Rows from block 5, named by matrix and row number. Each number is 500 + 50 x the weight over its row's rms, rounded and kept within 0 to 999. All counts start at 0. Numbers have three digits each. After the name is the row's rms in percent of the matrix's.
# skip: long skip projection (model.blocks.5.skip.weight, 192x384), inputs 0-127
skip.81 105:507556478509550487368553557553471481458470490444479572551494511537361524484507453470574615525455491490615498561544593490481462493389509493479561638490545596470607574421550504458535522432540468487509541485461482441496446511556557508445537559500559507536583415398514550502626533527462452535428446509508537534524591485421520492578531528697574494533516520595498474531500451537469534512574
skip.82 094:559562485430536522590453501526483526447504586510401511449583533492474528551545397490432418510530521487585494405506472459554507514481556503609472389565493478554483474500458463529378521521512562525472529453505511526567514558506458441493541496477484466500484569446539579500478555452553579526487418563434532471470474411477501514474420459473517483521533465484560512537446452497470401520568
skip.83 084:494545427449541433371588448503518440421485420464510467416460504512421507369511515439550555514560496537553570490482527541481510561508516512479442506618468516467454420464510443342523443487466537394512377517476549561578443507584518537516442583493452440555528543575473499500440505545506452568499428544526519518407523504478610602538471516450553493475534494462588533623463597442449420513558
skip.84 101:542475506492516496530470480399579509411584523627496433523518474449487457549487592453532446460488444535426517511461446579598506465531558437491502535401543441500474445485499508511627449459516494514495514534573417424447411481490466522475422448580454512405569540519473554549539485423504529494572551594445598544540567534507594452481572604510411534593539479511552480478556562526398431484489
skip.85 113:432421521462505538458480524509448419465450512477488555513433508533488525571440447470475477495407451520576514541434520481425493530515489508474639456564505390395587529556427469574436513550535497591507550493578515516500534600484515540605525418514528508491372440605538546524519492519481482558447474580537472527478424494388508590521469512432516559548593468472570483528484564528376500562554
skip.86 104:524512496462421543496514522496556517503463509524501593493550408547464450446501427494556550356547492506514530387411414495447440561464448530427495309550560526464513481506582491521490489492541505522470492522512513597546498458494472395415563582432484489455475402646482463585509484405518451577594530393554456503483553595408567511524483551523505496453589439491576564515570492537508460439506
skip.87 103:538438493565415491481435430360408485568570573558516473430461568530585485454497549458414510455505551554442484557497522436500514475543457474519479469511549614396585525517384515541503507430554508479510576515433456638426513439450516635492442436532495490495385442396511529486574495461571466494577516469419504522503490511539389360428446446397592523545490495562537459485423511481542414434545
skip.88 097:470517409602470485508539569442473487496524484510465537524493480436482492623412490518465502572461491612511519603532488532399502480563476391377495548510446461397507474393479532501495588628498455560417505575503616469510540451512411571571531445490498569479380487543492472468427530517486484539468455484458529591523478513481559488533547415464499440493446553521453533518497613616506422497485
skip.89 100:479518521523562567523522519574471355503498552500579455469499557505484496439448658414591484480382555524461456516557468477501423547451550507433460446588517496523511529455475518459445563503521490539455504451504488571567591498427560487553464468495584606517477396554472475501524507601523513497499431401630588565553493503489530512517444452495558508359511515502469480531589543550445538451443
skip.90 101:539457469476422444433522460622484473475534458496535584577487342565534471484553374509443516507466547439518422458531557502464509527590487474492545546459444502546436443541499533560642502492486518453474567477473447454482422550507522471500586517549566539454504493497503503504467500464529520533549513483524599426505440514477577430528525510549445495553524511479618468527499515473475549505520
skip.91 091:474503595488427482542507537545504447538485585481645500554571512491496488540524575491493442498449552422548479505538431504547568531506480553465501375536538447551490599586482506476527542406369453488498546415452526486496473517537489421544575573492519490439537357643502540404501437488485529540451418453537533475581507547498528480585478542495469546499475401430497455473448460389587541551617
skip.92 109:449510449436496498486584448525434562507452464514583501568535509492407522596485483477579476458600526513534490627441483460543537494423538484573394484475593459532496540504604447519523402533547516578525473581555539535572426520491527416537494496525439416553536473487525548484390542460479576523489490643491489555539549344481477510491592509519524465552480513515487491598554567546491484465497
skip.93 095:498478420617571583535498529578534473485436568503493547626467539457512498548472489535508412521432399493569492443453595489500605542454513510602582642525587464493504526439487439439541482507570521544478486541621463540523492501547552492500440487546456491533417518476434498545478557470428544540463505479474462552478454544512580465467431494660523432450445493497498549536457456506429429370532
skip.94 102:525413557514504521544431467507473550434561535511522497501425493517453508493488422595463538465536460443499449550464580522590428537461402447512505536417526513509484477569433570503430574550494527606474560512546485544455489442599439447550403480511510538490527476452501532564427497486471547415457567512522477482466534504501535447542504554487507496525551483443531503532543547442521540472478
skip.95 111:375485532558467504485550482451476505425580381513512533459513485440481555466487665539441537499498418474521478594499535503556534438481466588491518564525465420593506479545549482546534510510549510516553499471568535432494497479529487490545557593454601563511587468493499510491547505414474519471590364545526543418486516472430484427532542540456524555488521434600417551550501533624533437544541
skip.96 094:594537610573464473512537439436444452386498460435510560526458534496555504541510468493435469467527512405518475536519502465560564525386420546619462541535489430458469543463428519426519473427464462510517494542537508565573535485487461537518573517502633450542568458452528454554612479421590478495527499522432502405552457410447468550523492501486496454483494494445590574510464533523436484522511
skip.97 096:382528471391499513506577552421499471422419527585466516512487490462549547555528414593472510502462540472478553461376496541536467397466454508485474450527594451458434442545550472484450482575491511593447568442424568544558460502521414538551577577424442467556551431478596498474498552478477475544459455478499539530485465536520435559436472470498463412482497537511491494522565469559475492573458
skip.98 108:493462556489465557440471627439518498465487573572430566543522445487574515473373545552466491507553469548546526494538490511461609538506472506402631480624469445479543479527476509519571569560484458413514459497481540509439529537473532485582479523506457512493480487548500558546554516448566516567555542421493546528483531434495453528487506485509552484490485553545398504480529446498433401507456
skip.99 092:617470491512520505502581504444439417493592567545507510467471509463583494405574576400545523529517462500462548451495490510469530520473573499474503469498506574377501590588440480461431518445517508555533458503464500516440505489542444495520508632384536546434481446564411518531575541560499472518481465566561469535552517454445530456506534503490545477507477469483508518564425535514561406526614
skip.100 091:568564412520516514547472492511506523444593453393476521528498501492483472527577463469517532546550496496515521527478494502383489518547478576429462558497539539469543587582467372525497443501540468574563517464459468478463493500467518608470537495523599451570510579529553473540520491498506543424469555575507428402537431497501471459502531515437563561475448381482549533468518539420427489465567
skip.101 096:357452498501478469505544429510414478520492572472487486521467489476560508416595475540469524520488438505452573450449459525576528468420475378490536450483511512523441549555472469412589433468389627551424502466483581547462480523496486387529479593420659475478490493500506510508574581586551526455518460489467441479488461522372505504555491539511506493496399529455595521538463490495414520478460
skip.102 106:458493498524539459469409404464459506504489546608421399506483517517527519405581453584475493571439500464402377557498481515428458571529567530371511421496443365487441531627416500472489510547608523508503511524613507398493489570492524445638435676598519537471519577561395484499539529633514507414460413458461525487487529495513583465503432676567469580460454471444512574443477545483426511476476
skip.103 109:534499489559486440487464415484490605556522416497531634435514529370475553553613475402450496464453494465472529552491450529562513543445437466438478488598456597493384446467647583438560467455521466479423503552568549573503512450476564415518487563462454410474537429578522466517472458510469525523535470511547397523510558539548467503535457507459542516508385558506551509411535435457460524538486
skip.104 097:538422568426552575568478516549491497518588511478492603447489492547506470522426537458567436451494430472483526432508494456461564509529403472448522485475423449496492418593454467584453488508575487482491412540519486399506526550501504523538486507581540588394549479522491444493552466516486419590499610532475538463423517556440522497496409472443473586524507535424434585483547508505489553595492
skip.105 108:521411578470505596602527501474444499510559580545566402536582541464590482498451684500540553550521488506588485364448508468562509521538509467524538504484503674528555569413445446427574410558558521533438510494437572494493469536361486417515362465503434551534512467514453560509514543484456602455514389444519468503498441493457456636500538464435500483551476517490480495518561466494529478470487
skip.106 102:576414537480503424503568450479532510475476453569494439491544486424541560342449427518469481409540437462553542468571639475491487498475658522522566518574560502506441488495456567516494474409546572499494441482533472493518515534554373425485515451535503622527543473440453462542557439460536629587512540472551585519560573487482488513535485401617521401543539483489524538535497472446477533486467
skip.107 104:585488518594563561438417461562543476443480516465498564588469480494580471636535487509511569526382632506572409463466618447552499490606513411562523487497469512558423589445426511492465549535493501537482620478447462460530540464479475469514469523531543564554525527512479489565533488582441438509456547538434449532512553467449510573455478620440456501545470489514407425475394438506446579484509
skip.108 100:436586574359449517347537519497544488443476544494514471534428452438479424501493547545460443551481494520496516558565519495613430474374581515405517580625433532446546466596470435590418570465536530449521373504410542534509507415499577504487536541491559530514522472526524481498481459519498584476483523553499569512501587541472472525540464423425626511478500516518500529477578469537541556540428
skip.109 103:475502507548396435538409489408532551447550496508520552560537451497468448490518501458463528491566501600359484447458522427506528437436511587424535486455499440506391470441505525497397485546496462561531520379547439544444528571449494465577492483451440480456494474512445529507462479549541396484566426461518513506519428440463599451431432497452410526495447518545421503506476488547407448499463
skip.110 090:556481503484475512552435563448516545580450477502501484510465538468524445517375438553483442478406561522494409426496487425389454447510497504509515477545460466450347538692580482593531484546496503554531473567540540523495560541450468436539526451454489458490488464361526546513578442517417486538486553486516582483516383543538449463499451517499491570472598495561547501537530464439413453589436
skip.111 089:501493523533529465467412486539556580536496603553534594452507507480552421529612503530468528453497560538461433530476412491527441486533542474521391495503376556551487504441516480414491403536456551596469555485564506525491517514456599480484443406530421469497502481528486467540484436608409384416436471441583522509545564554575522475577569441376484515611600460458565419472485597518509537447476
skip.112 098:581449515520501466492615466489410484555540509524487521452551432435563577521409594514556447484519509528462558550474519566540502503376475528463497620500405668397394482460549435502524549539511450447452494507546562445444590508555465527536520507465543541542541525469451554568425555481442552443519437481504512506528462431488403479390449500414421570501454524463413555469490600494486571484532
skip.113 091:436542501603556516567493465473459510519506506484509498496515518540487515522423454439513624587423527588473515545608540470354497479480543426613453400401529519538416617447523469467575530510438497522461483433467492503451452542510496427531495488528508547516495521463489462508569521513474464546401499554582583430513620497566440420505570497497611627595562452463509612497437610462582589469481
skip.114 090:524524553434488424553528430425564479513492520506464528492395508484536424492485585531440443454516565462510540529568446482622506466535376516491558569460555502555530604410516481605553527554479438372476555534508465444608483585472498505487542495550408478451517421504490424492467467487448519429530533465498588479535584538518471595544574560428458530531419525608470491566433423543532457452562
skip.115 100:437493492499504392602467475448480534555325485583424472518461428528485519454490457401529562519561544450433481447497535452472486495486371517539474607562506537471532534388504554549595452561410478407509513507584432452491536503494587499509462447587399529442521458504491490506556417467569444479469504569540459459541489509601495448539562486541423539513529460525413466558510458424464593480383
skip.116 093:418516563488532499545584404472453514492560579569530561537426445461605423533587535476427508441494500494482561599431566495567516476463522479468562492499578529554515476504522579383422485428496490497435494584453514576504398439509548501516455574519447461533514487501577497560554538503515472494521452591479445535520445482450437550463520578428462449604618518439531484400457450570553518474558
skip.117 098:536533474511456524497521490467502545395380527431525604448527448457577515455428544463551462460495431584490562528581546378470489476515572436517448487503501595468616558559555560538417495453547498469460520506423556500409450457555416477445536451505601604503477441465542486620566572526490638620416676476478515421459495528499461546520526497515513468483501435539399444477600492562537547457506
skip.118 090:581490456548438541407497401514472443532492495514557541556463577446547564441511454546532453447545403501438515428637453456511502508436547484406558465436494555442402532457430551587561543558416532406422431487473537625515557451552562445516466558488517472471427546510473523548393554469516626547462502394515527534542425425562557597400504564496542613451433444530485482489477470539516506457459
skip.119 099:589563416510549646484537477511499480441458447586525495592553496547452489567545445501581517476465516479592555497556458395562509529519567451535421540480506522479642545520469501547557517558541568538455490559532481457581514536499494471452456461501452527593563496491528478498634470525445646566413499531538510442542471430520426490394512655489528563503474470571552447495454514387445540486455
skip.120 103:513500457534457421541430492563499540533528439499441480417555458516484505578493496519496474453627427505457489522466515501458509442567502394463441507457508515575592503456488473638570515544607477446569478390526414411466489450574454550516469427544457480490588510542584542556521517501465457528537624553459506433363590471547487558471450423552512431595551524478376505598552441496553610411548
skip.121 090:530547471603460454451470493423501461594511488493444479520482496475483530576461638460459430439483481563433491471539463469507509431455379571393350499570469496407505499462505477514513527471555485501489477577536376452475504487564523444558436508531554508469456535431512517508555525432503448446545533521541496505485505495460461419502447478542449509484559514474610479511548469558443421554384
skip.122 099:518464507408472551483573492542487538568561477462404521403558534459355513483518514477547502516571555516628479433479608538467591505546446463472471438494467420553513498446523457503458579432540550587520522537467530442524413580520457547467459453579463502535433514544494514358530481514550476565490627507578466494476440519520557507446506528530595439438518477480499512465460392491516471559475
skip.123 098:551583555654472482523389453497563598486603387507566590587474547463539455572553440533451483472515542511555489549539467493571456489494492498562464551435415422500464520480465456512413409479528527616528554474536521520560489419536496472524435465572475399412529452467481490506480491478455588544483574492494504583516429499552525552490454516427412479573471497545422581495472431591523484505493
skip.124 101:511512492528557498472469542527470543511512405486487421503475391503462516468468461570487586519487480434550548393518477544601483509479484483423490642516489501532510441444480472491548471463434520545596425485482483475536537482512452548467483540427424429399562475579460451565481478500565466483576512596406491522453528533589582522490505512486506569449494565453461457483442583532482489427448
skip.125 099:491495513437516561432516443409522387484525581522454504385473539529402572416503510512559493551530482417522554486509395598446484497405528516522547459529486468475578602470447477465392590552486496549473521485527431453473476580503462562533556490415453542544538564501538570445553388434553623512510489478548472527511576411503486497525642455470515451444463534503490512438446494473528462477478
skip.126 107:543516488561440396585438464600484509342581450442397528463474457481488511457482455567469459573537495591523563550570529430463496475518566533491579399587429461610510560580500475587597486453545460495558467518464509458543535522512527478430569407585448468522466520501499495450537535501465504441558474413376468379486484563480518548578523394527466460494473532524469540540538554557393503535450
skip.127 107:456526502532435512505511475562529503509514473526451501549459490587496500497502554585469505567490525474478495573506500567532442546564457461539481514382596591604446510500501547542553451545542440545511478498440455593545541481460542474474452505470442483530443470402477403413506479416508438465531577351443461478583518479513468480438556472508488481437541468478540509481499520445611394515407
skip.128 097:500399476550532477457528543366442585537517515466511476446492548491539475414489498462432516541443546520507594529468522421472555539530510463381532449521505519492612423522401544408487551486526457544449516582517519496534438520540566436638555478409483515550383484532527467508512483538520513564453501411481453613551542502457557423489601549527408445554386508614565481513428390593425544511504
skip.129 104:495471536482528463561529457545451614510609498483504531503528364536551596502491562330571483454527475530562440462545556436578454594452583511521438522479482511383517478422541505415425498451518516503425464506561516466485505406573532509523521467563449410526479486483508507519510487381554526582516613517483582505501558453494479475484456521460555445528577492500566486542485324478395544599507
skip.130 091:449504594519452510470454438580554473450482468525514422553516446487448504387540537556407489535515542517492497572514447490588485443497518551455582518415581432388455546492501472563465528474532518526574411517469491477471536496467505576456601553582452441470518572543536589493543467468492539483619427490485490515523582495451572479528482494576569556433535539444443441494448504453519530511579
skip.131 110:514540450520526454498433503524479445434552605483356601554420420584578498498516362518418419593618483561420496454566478559457566446463436582515594374546422495496377546497622458549553433553488486566517579449568416451425533570445439446505503566477606560508512465513530473509439507559508515483450464542472442549449481459474474513548493403480528486561491569491510502364445431535503511473503
skip.132 103:475508419414526407621552540510518583438433440586495491431460448484578442436452480435513438477466498523506538601498529438441375529519555505505587457481499514614485501498591574442576512483471517458560494492470505450483551417465478644482449511514532473573495641527551513580513507462545555485491481584554412573522542546553548421504602467586440559557453525539526410563460527524465460522495
skip.133 099:468487463568596510630423378472440537393365590494573481522430462460510523512512455489540497440504388411539476423610436507522477452501414466494519485464517471580614479518505493509538476526536445402507498491583482559446546546411395461423527506499546489484480543444534510468443458510512531485466555575525448460557510516550438583406432571456564574552470410484490538507544556565493516474506
skip.134 102:517512389467587477421485491410490586588486459479446572480448535467560479398541517478493574554601462530594569419492456570522535502512536384443573462511481648534454606444501502494525396494458517452517405435442500462528531555390501485472560535641512528532464423371455516567568534449411448469608527556569490603439494571489494520449487501553496582618514440473464536542474484540499463483473
skip.135 097:382461454649503467510503462476533474599516465540602514573519469529462534545544507607467502572406537530573542607538576535482616579482473442442481532449507446532417440546413577512529537468520504453505549513542472504570567481586492530453475527421490456455518533617459487488472507556452487520417434501425381533528420435523545446528449508489477607515436488486509511384516570486425540544596
skip.136 103:441582589533496475493484497592441535472474479527531510425515466518539548470405488660446574479558423487460500539465486487471463538481487485562576568490543497466458416419452452458432555479557466457553564454544563537512546580562529568410440433558342495532514600497469494534542495566500490451563554496580571656569533554453487522470487444588540491610561449410366546594476575583401399426451
skip.137 098:510466501512503542466552447506608452513517457528466489517450512410498465573553571470531423545527440511538484506612550466575513432515487592529460555597403486460406460475562526483471523525462541577510512506540509581500445527423473490500455543458553513553490559408464483399550391561474460509476479583580410417473518500571462438475490467531440583473451412567492542455431469411520483469494
skip.138 094:644458516563486573450516457467512450543536462485510594465499570420448517403490534534570493533461433512628503515446469514463548473545472492596530530459568458493426517524540476415513527397583465543468465506430558471492527439461507473503601547483486567518480539423478530494404429490473517477464502528566469505527513522388415448535528451510510455506546558494535444474511387490548405485475
skip.139 094:449544555448526481560484468519424491534561488494494545504583542511515502537522486486430533499503465438431481572468509491516475512559417670474429531521481499455523397595439493552508468485524519582530602627533444495496538408533482584530558462525493460491499488634411570494452529463492579417539447483487482502400520549494507484467496516502474577515485448516541447405539587486430517485626
skip.140 094:584469497459567420542504451561526516465487446501531395476478532453515559600560522508610507569478500451585460530430481477527479527506534488500573513409493510485544641526288543516516511483382431477591538523502477496546496480533477542486465459483396467516507567380484552458644529496439428522596532536439563495551517493454591515456507434513479604440546561445566448542542480441447511478449
skip.141 092:523534397433552506506451415504485524612583553518511520481408487462562393540540438533475447456407528572537471556570485531480493535508550504530539568442519608520518512564509516559423508505492560506486548557552558505519482597562535522387469479426581490476591494543487494436503471537500480414396576531518476455521464526506407498589440559441500560521578512506604609444487523424435560517457
skip.142 101:397496526483453543464606502585454413442527521470508484542512505559504525620467610575524458473437611513509495500479540478464570424692434441474572398491459436526567492555514556533592477467452511458429493460493540520415483474464491510527391484532481438479435618521565517561556423578514561470537412494538446496595429568432576433427488399516461414463504492482503577498467544432453407507511
skip.143 102:489461479532507501583588572520529490502384452480487501530478454541529472663559454482578597559401578492465552498419451444429466509533524521546437501522469373537549552511521517450509520350439578519504578472483570494479471394600520533528435551486535458471416529542502450574475440520443533541480536609577502495526471608479424430433522561509434398424508466494398488504541513361508487519460
skip.144 091:493519426531543514483514567417509564433481528572413576502440521494371517555500465475589560476565572608459593510529453520381510498625461453412477469476464580427705551515499491471577440562440487510502538503504558598401453529548649556509453569481502450439505498516545471444437505471488403481507511529455501493556626488470406414628534521403447456545471470545412492383589587510564417606525
skip.145 110:468525458557542558375523592457481421411509440526415483522552626543567489476451537513426534498494511523504433509594523398535443482399584490549510479473448446507465561557388482543558554473474538482525531442458525480400528530441488559487579537528546486572499508567492488587577420508545505493539450587575502503423562482511517481491545457413647462518474419542500537522481450486435471506541
skip.146 093:475485566499523465422577455427493561523391444542538471540525547587406524446447395454503597578536475444496517470440448481617463447487512493484587575435590531516553540565511516628573471570533492548469437455444502549516449510595400444517500471511535508544494545387471519499472505438449513405510432520566449511506547436450588390434517427523537501555479502546563535504507459504506480569451
skip.147 113:450467500484465505480480453591488514539496416520470510609471464500491433519497396402389506459513478547560466484555561464493498516450494393452513583491446501527482487548474474576518542435428571467444476397478520620444454523552554531416448396577487431470515531421560485458544412475451425464509558588416451483455517474521434508549463554482561495537598508519488486460459396523513618560535
skip.148 102:554470571660506469499522534505393541512486573561538515432513686573478569562433546488472535539494555550535495560504421579492557465517508531398511514565464591443432515415432431451577494382406522498498501598454536526448497421514530575568410462521535412565511463424497476501489570443476499512490500460509441569502482483459528527388469467513430499566600519484431510457453493576525417552401
skip.149 110:481498444435516484582492486610481422531434446628497478561484480430562478481415428498469469531555472524494615565531508519409478558468639510468459546582466562408476491535465493517405577470501536458470452574542481514464549435492423425517537443551492389534545507565542488430620487449533572564472519480454543599511443504503458453539589468505495404488410489481578368492503494433430463486495
skip.150 103:471590487525497566449494574406526640473587450476506394430544462509394490609540531558482460463451572510427426532448514432536582541580557500458452422459574423586446490449614461492533477514544528521517438458352551493452504578350486498538532582475549452441501571389493474501514499503553501553465436498418572516516460563499450388478453620420548436534411503564518528424481461340600510469507
skip.151 098:485469544584491537590542580491508529515521585464461477505538423490550517515526536526470475492558431502442551571494545439454511516486504533503542471474525416462479429614601528559474504463440516456482340446390535525474567496494480380522409605490563536401541509455569487465515612462500467575474519512452549482488490410424581514476442571472477549422629522513468550468491506566582453488500
skip.152 105:511497511603509483499441521491528522514415484526596478487456472495466503490538494466521503490470498597504478379592485452435507545541548483563519602527577603495491468470501567407492540479424445448435571504478545566455479455522507523454546536535492533435383471493449479532432495463519514553453514467642405571490482573569492447436444510602529474415430521591497480590404473552580553455577
skip.153 084:576439552508463551462510452450527505481535505590521405547558394454458448474489473468494442478497444495486453554509541545547507507423511521502380526527461519511524492394607531493551463434456403447394482432587490515473418504560500517518517495509403497464459442428482542475486411526499527401568489524620603519458472515519475471508532418549559413557490505538635438485436506546526441484474
skip.154 101:536487587522486489487544534467501562526462473470483520578553513478447481375446593484539501489560452421490517517503541583508484594499506532419453313536521528538570521545527569546454551628536508517470330547518491586487567442571539467477363434455561600553549477487514447532551570473500513453560462529570557450531454467450507489468545566532568541527556430497521448479575547495468581441464
skip.155 095:540441505451458542436439505554540430487531497559472411497443604439504367582471581453473451432573456486498440580499492414556506423431501465517559499511433446459416495517577496515650517475435573466470517492479520475503550439532472501516580505511515497555387455457427462585415488437579370493502561533551460558473514520555573526545475563481512475449454503522524455492490558447520466511453
skip.156 095:554543497420427528603532512499519384439480419458570527491508425538513407476522288553448440518422401551461585418486456650498405505465552465606516598568536447422429445571545416554545420445467483553528486416489523595515581582492458559514558486457520466501488545479506497524455514514508500492523511495526483467462451505511530533557475402366434602485489527495509459457387548475464460517605
skip.157 096:458554438462552478489433497537467484532505529438554608603495457483465418394557431384421461521491438509526592529497534505620553515476394493453544494546603469541486446473447573475472535479414490545479443466518493587493520609496518596455457482539584595500480441462575456532467561527566524460508491559455539481491483480404524529573517568528502478573486519447547504569537483580437462536459
skip.158 101:558548510430423464481552512471534532520465503414432428587573394545504479610536449509488469545484496439406434508408402525429438502493483490560467540392445529520485562562461544558547511506454420558543604462408501511514560499544477503487440514406524535491470423471470537431575491509554506549470549413570454447503501475528517444520496532549514602492423460500524489536532551366494492535554
skip.159 112:491480583497423447476492418521471488471477508440472469542513515522489558407474538542474498567555480521526452543531572563467518516618532456547507488499533494498504453490515535557534378490619618553583447452597507535507504497481504523396490374443466548361489468404483490509472487437562470479534418496427566392535456464531570475381484514559535568504460448516448490578503576451536463449530
skip.160 099:458522505565526490480575507479404448497418569473457608439611444501497566526526355505478474513406551490469417537509375542444569519525569515451421528467458560407469491471571466495410568331473409559512556483573468493436540549496540497630474588488546421366496422584549572492535455519437516565484427591598596518458474464433486478522496361582565521579507449548444518396479594520481434597556
skip.161 098:519496473479452403490421524589398524581546474509496485472475560467532558434403483568457444435469554515431451546502458585480487531526576453554487554542433544432521435527490422473452551484531457445450576502545547560418497475510418549484477562466538489458496531475576542394475502529573527567613535461466504398523488458540562480524521470432377453452367568528385503497405564541493402480501
skip.162 113:577459522506463536552456467488543542444483497445560496426443550471333493490506347513632482490476457617591592512503458454538444519509544545413599473490415380418529483473449512430526500568410561460489483571479545596515433493501442481583473591400468545438478454461527537490458477486509511602460519614564532353526535511506528561567488506400511513500546522491405471522469535467562502507441
skip.163 102:500581470572497485517419521479425548375478456395466569463481534459555524554555520372476536523436428589494502506520557606449406456593428495509400497512487549568514497630498489435457533547556422455549457526499524500461491362462504515505578437577462468529552507535587539526506530498489559479512501566512531560526557528505598528424530515454519576511538472560469470511468589554526533445441
skip.164 093:572511508554463564502510432502527483429562539519350488486560425540473477534447478546599476428478421490479450505545485547458574484565466471462555526478542552589496408522547499515505443416556443505578435437563376528512495627437505497505463553483528468472492510571556541432424498504456466593477491469506511557474457457506498509537468417541549502375612517515463539399535496431590474487520
skip.165 097:496553449432370389409437565563562450543491371551449531495422405555551503301538414536415510499504547580438508612506494564445520483515537499480523528604544476456584515486540413493562572482502458535545491567510486563434487496468547576415560535436582457569496623424508492508493499464490407477490503448457569474523346512493430426481540471495502524474511509524455528568532566522500512462569
skip.166 097:479523466584525517542504467510509516441475505523642490546602486514458548537475521538522513466484463568522462410518530506534469470484488474439451604468508487552495468443536515511518492550446433505448520497540482463449495440583469376490549604555599444457550546498483485493509533491518477550553487511443432593498393446463458557429477549560524506525412414506557455553506468605457481572468
skip.167 104:458458473454572511377485509519479543524489529481544453443515640518407497495647526486517589545398512462470452495562551420439501500471397488402575508501474448543459465526475598411517559535557548612465479551451527472481496526469468630507473436497444511528460515506542496488467531423476513438547499454500618460460441461565420430481587540524501559414456530551490505471547586548435597525483
skip.168 102:491442462386492492525545512494476469526510450485553488436409434567521492463386629452509518431480506487481496413480456523549539502542538436639428565539559471487496530376575456529598502420441548446489504507470531431568461397595526473466455536491531471587516598456508521512459533513531448517437481499604515528475517493470558434546586415570436530623470479577512514508444493515494455536547
skip.169 103:517475447448578433474506477551437517374457546520499418423554425461544560598524470591555496525522492532485503466574372571546442508504506498393513589476483413550568489508469521554526478421522571506512469588466503425496504437504451511447526472583532534438473304592543441610540485476403574510432475485514616441470540503579525529452391399524546403503490436498505518579410541505509529494511
skip.170 097:510536462477517493466524530469513552549496553526441536384529569459590546482445372506516489530530500462591552464434446523458476562519475538642434435428420579465445600627518496429462499514583516611488475516542528514500496491531501507415528567514409590400571346403506570467472556458486510482613467471440546421539496469522506471558464565494379485574583463547483458405422565485500590474502
skip.171 103:516500526461422480530478466455477536568536463417670467486541526491512554481528545367538537492542513449500476470439441368556572449557549474575536480510495539543523413423477528444449537547415528364444416482502622517571438531579486421409567448508504510520485506491567462551472463490593541561499498622444465498553606459486507510425508613544530541584556432507676517543490470490573584504489
skip.172 106:534492597457481506613530519522488531500529558571569473539447593593452423650520363529526555556545447390531495523461556558492475473490451465393497571569475521469561522486478466508472503454430533492496543539464515608473465429563575431504423445503538414559513477485398500503490580508459510433498548466512433573515546501428464565511515474533478455510494486462535534405566447570522466514488
skip.173 111:508490433399471523405476516485475580545598450549514536493426587485481435561532464440396475437554534520532511517435570397458502464411424413445473425546520554394534395450525413473480481501654536471477497513498566497536535514479577523501494540611490435542566507506554543530509527576459488489475501484510459576546366546492447599404361438425483462503508475464589502528485456538501381550508
skip.174 098:533514578443552446406648460536472502424499479503399481496551530526557557529486471534476549492527466439545448528492497612562561508418512482560474540490460562466494533470481462485555439548397577548513559472495507450516468555444495486576483469498426561373483493429501468485438395503382534461365531541417553411497566491488434487570496531438420456557494520555448505536458543476483462537494
skip.175 097:522474547524554531489464496491473493492524541520487533545473524490460485558547515444511496413489458482458550301521607369613479422385424539542472501415465389440457424533496581512488488449580458516496523549459459547555472553480415505414488539453488474492507470529470492492441463533522571476530422497563539542570532541460549537511428486529447518478409509393487485512501406318556468514535
skip.176 111:503514389532476509389565559518509463451430361574489531507536433561501550508580376523469451519519599580463499502546389453509577550516525437472493463391506569532449519554484512596537582525451396569419498456467488481471595493575492544534483524520441427456506544504558606527474440433427504516538442482485500439454479522550485490496571523396469530521603506593400435497393598531528476536464
skip.177 108:476517429479516499487603482465510468501552504435529628541531580469356458535486439394519513506547530497556505433503629543446522516508483461474486479435479438453529412506505473497433426455573501512514404501558571526481483459541576589529497422461396509538445594412451533551519502500525424527478411411560440529454513448506483444443488603411609525463519467454483480502512583448603470514452
skip.178 101:565601552547551496503504491488438511469452522451504425523499525561441555450409543551502493519513481502500410561557625431473514517474420512575472456529407465463490528459437601471642533660532446412572502424523545499534460610541369540488433492502438505501563495448495526541518479522564640369417469452486528512522496481512548445553455502531546523508499516550550552558479530496492537538500
skip.179 102:536470414388566548513558500613509567397454451499532591419527419569467584492520507451558517512559456474551486498450514443577522505498530434515471579482513531517604470385491422464592492409472535564498485554467536376428412497525478490418489603492468580462517562380537473464501406535474517462574436501550610464490421509601406485465589486558500508529590530569552498517515444558490486640537
skip.180 099:442491452417461519524504531513488536558384484510463587493472475500477489496401382406557542490603509521531481540509541550466530465663405464485469570469527413521481505511624577584458569522510513539481382544528510506510516475497612393519456539478430518449431503386469433485493506501485603515532459470558555495465554487512434510491440477488525496508480439491392453496526530565581618535595
skip.181 100:567572473447616542481488454446472521517489434483510586553438534499457453531489405501454434461435496426534466517608517450564525484552389489382496504575583498527602441481502558547535568432501536459608469569428445475592489400500497505459467391560502429453457466512462534553590507461484625600555497394565486490415531611550491553473454539471662589423482467531534525586444396525496503529492
skip.182 098:453461477550462557433530487380481552629591484488424510492536385451484525493506568513471543462600512497466550560463535504473612502524493529585525543422517583453602496489561480600459493452515485443500518474432449457575454584549521425468454447509447490513417547522530508468499519527512500473474469446437599447542419532592543502498391436512590451451455545416482453412536452466565491614472
skip.183 103:605554537514469465523584466524509496473507454557572502470436466614411554521518317542425485487453474482469497525519481511475502546513454563531504484544439467452535408390459506472607554521539504459488433599543451567456461634525462499452472514466555544452511489536485482457449452598465476506502450449469409457604431545513474416523400462490511452555512520482600487451322494426548525492551
skip.184 105:481465572511449520431511520477510532527547542509475470472486548446507555574584445502447515493505466519565506581507459521493513476493521504462482514447417404524462527548502573476403531513536587503516646523469483488471517461597478537403466543484546448490497497543531500552423546572476459535558559426396387488496357480437479649466339458429565514387481493473493548395508523514486491539543
skip.185 099:506534521339482533515527570520542523485467447480564397582494560505464553557498475597549618461523541524505452408512539513457399450444515611540516626451432532515597542495524586383547411612471437451557517535414530462469409474543585525448574408551554524615556408533570488499438539512487437449609547428504409417555617490372450467598577497530484476471487449517476520517539468597483488426562
skip.186 099:562549597456506602483476405463467408523553586511455485523555532445478488436488458430456635570553495544557537471556566527471532387575549529575478504564557582449406454392479533512337583397418420514453482479480463613443487466552563571431558461622532502462426547491497546467560497520519510463466474513418540517485445532579538513494530351571547485467535564591591625525500492523477477537460